Weights of a small image classifier.
Data: trained on dead-leaves pictures: piles of overlapping shapes, 36250 training examples, 149.7 epochs.
Rows from block 3 of a small image classifier, named by matrix and row number. Rows with one number belong to one neuron. Each number is 500 + 50 x the weight over its row's rms, rounded and kept within 0 to 999. All counts start at 0. Numbers have three digits each.
Before each neuron's rows are labels from the 100 images, of 14848, where the neuron reaches its highest value: "top examples" is what is common among them. Only what is clearly more common there than usual is listed. The data: dead-leaves pictures: piles of overlapping shapes. In brackets: how many of the 100.
# fc1: MLP up (model.blocks.3.mlp.fc1.weight, 256x64), inputs 0-63
# fc2: MLP down (model.blocks.3.mlp.fc2.weight, 64x256, transposed), outputs 0-63

top examples: earthy (53)
fc1.87:552465533567548518478517564574483510492543371495525502467481481409582448484498507572556363462451494491457549481465551503416491514577472484544544575485443517611589528475498562484497532535543533
fc2.87:567495466514484523460444532464514462535523503497488575504625452602464566467471500531421509642491569557403420583441500453476516512525566480507529532548560534551585455532499518480491503459486578

top examples: shaded (84)
fc1.11:605486488481410528518447448480458469494469516546551541483542428467431547460502463480489493498529457376616405493489519486416451442488528433571576489518473443503446472498455599453571491492544566
fc2.11:484521452586486509508521457472487422552505498504449451513414470527566413498605549541546633463515501479448379512548517581565555508527513524517436418521450472499462505434532582439471465505441529

top examples: earthy (33)
fc1.170:432524559500491548549498469511507500483443496475489409515528567416501434474454656474513348499506477517523529449526443516477483424564517441538535615499568513532519497532471542453578434523449509
fc2.170:458513486438467509534519462445516430486531485546458469555575444521539588629483436452413528567444540574400487462535485518483618596455526517543545503513543556534554468467469472517502463591473519

top examples: pastel (36)
fc1.221:496441559520607481504452596500575483441506418449542524492564462471519569494509588484514544460512499515538493533429510577438566560470527493499517471485543433505584544488544543440397453436381543
fc2.221:464490543595578400511556548433473576563490543573485458491498467501506505566494579511550599623451489450498516534497539540568486457446519458469543540557497503541446508451477547429436604515541544

top examples: earthy (40)
fc1.100:507484533405563555527457508504500549464485515443467432469470506423528495493551559519543440482471470415486529574557482484481503502448602516535424606566466587511525605450490603514468473518556607
fc2.100:405462527471557447582472470476553490500483439579521464490533458473467607617457420543531456530465417519553533508491426416483536588543543525505492515480532488545601448472527479591538502527564453

top examples: textured (93); dark (74); large pieces (63)
fc1.158:550530474468505538461487546552492482443557442425525562543480506538490512550496413447548571466522484430476578381406539541614476496517528533508506538451431407455454410493493423483536486525434568
fc2.158:418569584470600480546483545525513543557557528485478541532443482473475606510453426538599494521542508490579567498486501512530561536468553503493353550514510454459536514517588417548527502518436543

top examples: pastel (35)
fc1.151:552472581451512533482489473546467489488508530479459419545570652469546522565481501478427485536374528430552527508506571556533508450494499472544513559465550505510446491498393409467429547477432556
fc2.151:457500616530398492471523551514501462484416490579539484604544494506537503549441526509560510550466494471506475575533443541505510502550502444486421514366449584426462590457543482458429515549543481

top examples: mixed sizes (64); pastel (44)
fc1.110:497436505479475571460508549513369556434506496461494484515488508438537517418431444461527447560487433524510498478482554495455508490479464416427567500545559518523622468553609404427433486557524503
fc2.110:504485537435447508420490478518374474558571539488531586467541454545558594506515528474513497541566477518450522508445469474429440574503519550536468419504431515553439397534508516546450446373503483

top examples: grey (35)
fc1.65:516467469547562497564536469522495530418507434475541471477488615571555566576530583546477496556539433532491523379532472585580431448519478492533561589583495531508501496510506528554415452542502453
fc2.65:563527512565577453423441430458480511456472472472578523563573534609485502496464426555487453523599464467523540424427506513524495564518523556563524559487554481530515564491434487571427554532400511

top examples: dark (31)
fc1.24:524542483431481529546494501618510396469486532593367559527464498456467552594551548501479474469513482459551597428483467467550500492568442459401570430474463514558470488521480436503473503526547509
fc2.24:499529479490463361500432451469471497488490510461451377402441451473535552539506515531557524471463587481506571563584590483463512496390509467429474533521499570468531604492482505526482518448470441

top examples: dark (51)
fc1.61:486521532491549540658421442539449500554516497531435545438493507487402488525463484452553444641398516480531421459507439512517444457555509505525479473442541520503479432479501539479483395529460482
fc2.61:535505482453492500505474469405506602476567443413391487581555480495465407489486445449513417523510529418489412552504530525490430481588547503433507448489524430538442411543442517519460479520570501

top examples: mixed sizes (87)
fc1.20:445513527524470593458525514501312488518557509489517506562551532533426514512488520469503438507461474533532565459547560564497593532492428478464504514540395468485512421505568407451488443461439547
fc2.20:528568459494502534457520453524593501459547557397537520402514449521483424524511488491574542488416524454507450495470463504469555498492320507484519463521427520504491450507589517499509482458441625

top examples: mixed sizes (64); vivid (53); dark (34)
fc1.102:535425486485514430456459573570464491440504462460496528546456481429504498437524469462517526528487407524478444567568430566444577426538496551518535514503389523546412467534529585410536419426519521
fc2.102:435458478516449530435540590515514504522410529585520505525537627570485414453556523422531505475505449460567483530574455451459567602475502502413502516436536467470516529537490387467472494529511559

top examples: shaded (78); warm (39); cool (38)
fc1.145:566476451415591498497593442432609523425553480486517545449525498562454417501516522550501541487478560508539439607510508491483409466462588415501491491518550533433419460507508546460531542469551461
fc2.145:496662448430505538511528499504474477563556569529516588436561455547506598459466454408531445542474544552505515499525437496513554406536499494475501429439516471532524503498481524473507462378585477

top examples: textured (99); large pieces (86)
fc1.3:570488533596515530505529521456518377428493618424503525500429477487422548506433523465586575563495540494588508477537485544585434523472444483535489471517537541575516416514492443497455462554459545
fc2.3:594530430516633455572531575501531516506495574474425508418456481540518457494507462489463514411474587446578485430469545553479544508595513473482452485479485562529526570477530506552457484551437404

top examples: mixed sizes (61)
fc1.13:428457551456445498496556494627459507492532394512430460453478603574546457433544482556539544479540475471424515484573501588554524523521453557562533564465475516575523439531592508459496480526530548
fc2.13:519485554432497447419400444421517537498525475488535468508535395596564488412420545516526502538473429525469471480518502452548421515474509444482524567602569466551588510499517426557520412485502511

top examples: earthy (37)
fc1.46:572478524382494514444440533434541527517576494581544432526544560561532511462485483398430417463497519530459476574534496538432609428474433538487507494593477548513537515481498576466437460504549519
fc2.46:482536478506675570496469562485480510482499510503417477533472434434471509548512504415537507533551562416501525556493530491363476495525605467481538534393566535424501539445512546464509487519469489

top examples: textured (70)
fc1.183:644572531483532377534462519587478526385571564505587433487478515496450484445449468459535594485516518562487569514516562523461455554538536476468525574525474512485495532497458424535477547488549526
fc2.183:508526436523571419561522441508547535487604432553452462483424502362574559453466358446524546505534479419504528505489481506477517508534444476517443545436502471461519535485462529439514489500402464

top examples: earthy (44)
fc1.202:515469478487420504433616532616485417446499442509568522442504488520448402559486491532505547483402615554509460508581480443508577505519444463438536515538463484556482513496497525573512575486528560
fc2.202:414410559483462415509583474528458495505551430508477474455406467562529528458489478487543457467442546599508470360443483400525443510523539438449539541491457496537417498445503489560453504527466544

top examples: dark (47)
fc1.192:484456456354537475389537514527568515487584433484460491611479514550587486418499456504462446478506421517575491451458476459488589490451424550549492471500502463486550476496529511540440426525459558
fc2.192:569457515487520366518511546471616533561520483536542450567521515568545441573466449534384555528491512454448534533610434476454453487478574402507478562548484503537476496500458520455577490492512485

top examples: mixed sizes (69); dark (34)
fc1.12:466504426504500475491411473513345473485510507508474498471487488503496521487465514496563497359447552502481630439502603501390510476481394495500504440453485489466482519512581480440491457482471586
fc2.12:533567435559456460448470449498500468464560515516504596480502446419513565462443440477490497410454425507436594511478540512488530479585506491414450438421459469441538505542501494510534388394502561

top examples: shaded (95); mixed sizes (66); pastel (45)
fc1.174:550608503530502558534475509499545481546490566471536480521491449513471493455542547433497534540453432502406522544446536464469464516568458553521543574501351486431421454624458522537483521425537574
fc2.174:467490469528494657479460480522440633493481473467506514482436525477474372545500507546560487495527475450491483460473588486440518528514537500527530597526509482548514514485507388416385551454517461

top examples: earthy (38); grey (36)
fc1.213:449553480501520500552469454523441493548472475443594563518520481467503443536551420553521565477443441517461410490531471526460605479509478456486525417483585518432431553574486501508479519444399634
fc2.213:519550446483479513435549506549467611506563526490599479572537573487423541477533495451421464548514501521544562398514439539491481456574509556404497500444428501437450474501496535486455598554554572

top examples: shaded (93); warm (43)
fc1.60:563468448546481560560494455427587472479463484477505543488505566538542548503579510402567553548533506437468552470498608471403422500433497523555564581578519452504505549489540464530461540407545537
fc2.60:490494489567565445582385474467490450461541463498465551515437569396533502463552432429541478446468465495559554483470498539460568498508443524433426648516507549492481561524518565445560513466504546

top examples: textured (73)
fc1.255:528523452505600535492486458533477492539532504416507525456443546411437512365447471536414478524565457462576554426518506589593454558507527458467488537575484465504538442474478491554533562519425564
fc2.255:462527487444415445565451460509546426503481521512531477456478454439411497533474533581501479500559615448449505562549458532418497526345533484444478473488477497485496479516522524586410501490398449

top examples: mixed sizes (68)
fc1.153:508399413510551572506328421489478555533476477492566553445457543522564447583522491410565518470535493456497504525550504485429490486434449491457478504512571498505471440598493533525489537432495541
fc2.153:557496552495470542415575458444442482545434516449462555552453519610546531437510449494506483580542505528519562541578564463437510511475545593363394525474507510422519526533533507471497488438496535

top examples: mixed sizes (61)
fc1.131:451410435459490486481501396491504583473516501478649503540528505424452475572493486494484531404444493398507528491446538472443525541499436506456463466562438417502563439543476467539443451576470529
fc2.131:475465502409535515504603399508476548588590613450613436520439462484507533551489448521396524490512468496481496470541489556480416494540498495541529559487488393506563483546521498550452425510492472

top examples: earthy (33)
fc1.128:557472541533592549405491451547528591379467494510558499492483591447541487546462552520449447519463514504530555563403548551458523472429582476486551478423468440558428511450457478537487461545451474
fc2.128:565580516552548424549462542422608592522502442444539517561495439493492498519481452552497570533442469508487494486436507518467503535467455406600589477478429607586476495451498500453514457497445542

top examples: shaded (79); large pieces (78); cool (49)
fc1.190:515426515447603466477504536452554501514552461529439493473452408487477508474507562403466430497481463475565438451392454501524472529452529512483514374495435435553591500525452465449473393459450483
fc2.190:535579597611516529472504472538507478547443535502501503499493514504549468447459489499416512507566535458474501518468557629536436516419533579505442510602506377484497453508477552506479486546587600

top examples: grey (56)
fc1.8:544478443475421527536523606508506435517554453555449472528498488515580401542488484460460506480547521512572392420546499525536559567459494537446603447520467564538515575508463461563461411449434525
fc2.8:497463370539470420480588457459515629442574472466443420555478484541502516508528449546485606542534519644609451491517480505483498483516477479513487534474435528467436507469471450524509470486476467

top examples: textured (66)
fc1.141:544459477584468506483527527559545439495670471449506570459427466393477432488513499522546514528448583491460607460481517514474506573448517442459522510505468475453543513538483509551520474468383567
fc2.141:488513453498494405466559519423502415488564468422453455486468456497430486493435504540528553467533534513497478435456657476492573404516580531492441506500455571531584562470524478549512455510414555

top examples: shaded (80); warm (40)
fc1.237:507584393486502486488523514439466437418577552526429456468517551475523380475537499497441458515524528550587530554406495446513532493467561498531460561549562465442418507578425501453516549429493551
fc2.237:457586448555527552502469456407566506573535555523495481561570468503566516532453567481491584540496511577528506493383546413467458469507418506496343520515539480459513455460459490554526490538513441

top examples: grey (43)
fc1.207:598426455514451500465637380513526512424518564509495535506514540500477497491533568529526475431528470493515515507540555493555578613421395541463542511474524474523463451498424489525557517565575537
fc2.207:491436496485523484547675471381541558493551539554473494515476468487511528459570643519565438451540506561534395503543519430465451512492515553472549431500517505528419460525482486537475526526498502

top examples: textured (65); warm (46)
fc1.67:568620459535520545464605434487528472430539354502510482428528579443442532459481552549553533506487492496517536446472563506502476557523519516486594607567482431523460437558482458499526502511476473
fc2.67:538448427519573507584556451481567421411507475490464521523486508501482577484379470543526455544574504574543512499482507483500542528424511465443542514475523482534565419511436463481539348500472591

top examples: textured (75)
fc1.62:508529430572625558495496509538561484437528514480410475492492489587464625502533457504450488453372591569500506510552549488531484454481544519434459528463545476558479547473435490511420478552471431
fc2.62:521506505542534577532447424589514434519453437492537552514474416529541491436432475483493508529383481416576470424535497526560425545426513490544511457617460437495450495430511538548429542516452489

top examples: dark (50)
fc1.104:590586581501474533502444452449456554415515508491536573481549462482629464515446584490442506446498544376523492517473497442503473560544485496439439529558473516488430567526419481493520562510498417
fc2.104:565508588567467541441461558526522562540536508413551453558475512558534536548460498520568439536464480488553482510452488513466553540536472554427468543437524433469465561495353480396583474570462496

top examples: pastel (42)
fc1.204:446445508535480494451486483529514504459444526440616474446531496488511522544506431548620498460523607521561470501504527498492463443554407537521560451570487529454619448529476511400383460499541489
fc2.204:421416400386474445488530471623508457484449468568541443494470508506601551450431469466547554525478559568453517567476528505453509524485530488441510513532460403479489505451531500513411566549458535